config.toml
model = "model that predicts nearness at each pixel"
dataset = "larger renderings of crowded toy scenes"
train_examples = 45211
image_size = 48
crop_scale_min = 1
horizontal_flip = false
arch = "unet"
norm = "groupnorm"
activation = "silu"
weight_standardization = false
pixel_unshuffle = 2
widths = [64, 128, 192, 256]
blocks_per_level = 2
block = "bottleneck"
attention = false
upsampling = "nearest_conv"
loss = "mse"
targets = "nearness"
init = "torch_default"
residual_init = "none"
optimizer = "adamw"
lr = 0.0031
beta1 = 0.85
beta2 = 0.999
eps = 1e-08
grad_clip = 0.5
l1_shrink = 0.03
ema_decay = 0.995
steps = 12400
batch_size = 256
epochs = 70.2
lr_schedule = "wsd_sqrt"
decay_fraction = 0.2
final_lr_fraction = 0
warmup_steps = 620
weight_decay = 0.0
Rows from block 5 of a small model that predicts nearness at each pixel, named by matrix and row number. Rows with one number belong to one channel. Each number is 128 + 24 x the weight over its row's rms, rounded and kept within 0 to 255. All counts start at 0.
After each channel's rows are labels from the 100 images, of 14848, where the channel reaches its highest value: "top examples" is what is common among them. Only what is clearly more common there than usual is listed. The data: larger renderings of crowded toy scenes. In brackets: how many of the 100.
# convs1: 3x3 conv (model.enc.2.1.convs.1.weight, 96x96x3x3, each kernel summed), inputs 0-95
# convs2: expand pointwise conv (model.enc.2.1.convs.2.weight, 192x96x1x1, transposed), outputs 0-63

convs1.87 [131 127 133 130 128 164   0 128 128 130 128 133 128 129 178 128 132 129 130 130 134 130 132 128 128 117 135 131   0 135 141 132 110 130 124 128 127 128 134 132 130 122 127 133 139 130 131 125 131 152  88 134 129 128  80 132 144 134 128 131 132 128 129 134 132 120 132 128 135 132 130  73 132  93 131 129 126 147 128 124 128 142 130 130 176 129 133 128 122 129 127 130 135 129  95 135]
convs2.87 [128 128 128 128 128 128 127 128 128 128 128 128 128 128 128 128 128 128 128 141 127 128 128 128 128 128 128 128 128 128 128 128 128 128 128 128 128 128 128 128 128 128 128 128 128 128 129 128 128 128 128 128 128 128 128 128 128 128 138 128 128 128 128 128]
top examples: count: two (45)

convs1.27 [121  72 146 116 201 119 121 126 127 128 127 124 127 122 109 125 118 126 121 124 120 125 121 127 128  80 127 130   0 120 125 120 111 128 123 128 133  70 124 134 128 102 122 125  83 128 128 139 127 126  51 128 127 127  69 136 136 124 128 128 126 128 128 126 135 128 136 130 127 128 128  80 128  89 128 126 122 103 135 145 128 102 115 128 110 128 130 135 126 142 124 128 117 129 127 124]
convs2.27 [128 128 128 128 128 128 128 128 128 128 128 128 128 128 128 128 128 128  50 130 126 128 128 128 128 128 128 128 128 128 128 128 128 128 128 128 128 128 128 128 128 128 128 128 128 128 127 128 128 128 128 128 128 128 128 128 128 128 128 128 128 128 128 128]
top examples: umbrella (41); largest object: umbrella (31)

convs1.76 [129 127 128 130 129 153  11 128 128 128 128 130 128 128 180 128 130 128 129 129 134 129 129 128 128 116 135 131   0 135 141 133 113 130 128 129 127 133 133 132 130 121 128 133 142 130 132 126 131 152  86 134 129 128  79 134 145 133 128 132 131 128 129 136 134 119 133 128 135 132 129  80 131  58 131 128 123 147 129 126 128 143 129 130 185 129 132 128 124 129 127 129 135 129 125 134]
convs2.76 [128 128 128 128 128 128 127 128 128 128 128 128 128 128 128 128 128 128 128 146 126 128 128 128 128 128 128 128 128 128 128 128 128 128 128 128 128 128 128 128 128 128 128 128 128 128 129 128 128 128 128 128 128 128 128 128 128 128 129 128 128 128 128 128]
top examples: count: two (45)

convs1.28 [117  89 123 117 172 118 119 125 127 128 127 122 127 123 105 125 118 124 123 124 117 126 120 127 129  94 127 143   0 135 132 127 114 141 132 130 129  88 138 147 135 113 130 135  86 129 139 137 122 138  78 128 128 127  47 134 131 125 128 130 126 128 128 130 139 124 139 128 129 127 123  66 129  94 127 126 118 111 134 135 128 116 114 126  98 129 127 129 116 138 123 131 120 127 130 126]
convs2.28 [128 128 128 128 128 128 128 128 128 128 128 128 128 128 128 128 128 128  89 131 127 128 128 128 128 128 128 128 128 128 128 128 128 128 128 128 128 128 128 128 128 128 128 128 128 128 126 128 128 128 128 128 128 128 128 128 128 128 128 128 128 128 128 128]
top examples: umbrella (35); largest object: umbrella (27)

convs1.80 [130 127 126 130 126 147   0 128 128 130 128 131 128 128 176 128 132 128 129 129 133 129 131 128 128 116 136 130   0 133 141 130 117 129 124 128 128 129 133 130 129 126 127 129 136 128 128 126 130 147  83 132 128 128  92 129 139 129 128 130 128 128 128 130 130 120 129 128 130 133 130  64 128  80 130 128 126 142 128 126 128 141 128 129 142 128 132 126 123 130 127 128 133 128  65 133]
convs2.80 [128 128 128 128 128 128 128 128 128 128 128 128 128 128 128 128 128 128 128 145 127 128 128 128 128 128 128 128 128 128 128 128 128 128 128 128 128 128 128 128 128 128 128 128 128 128 129 128 128 128 128 128 128 128 128 128 128 128 146 128 128 128 128 128]
top examples: count: two (45)

convs1.51 [121 130  83 129 129 121 236 123 121 137 122 125 122 120 149 120 118 124 121 124 127 124 123 123 137 110 132 127 119 134 134 141 193 128 129 138 100 148 135 128 135 118 130 137 166 137 129 124 127 107 111 120 124 122 101  84  83  98 122  80 102 116 116  88  95  93  90 104  91 131 112  99 132 202 132 134 130 163 136 128 132 130 208 125 138 132 121 113 110 123 124 132 132 132 112 132]
convs2.51 [128 128 128 128 128 128 137 128 128 128 128 129 129 128 128 128 128 128 149 191 128 128 128 128 128 128 128 128 128 128 133 123 128 128 128 128 128 128 132 128 128 128 128 128 128 128 164 128 128 128 128 128 128 128 128 128 128 128 125 128 129 129 128 128]
top examples: umbrella (41)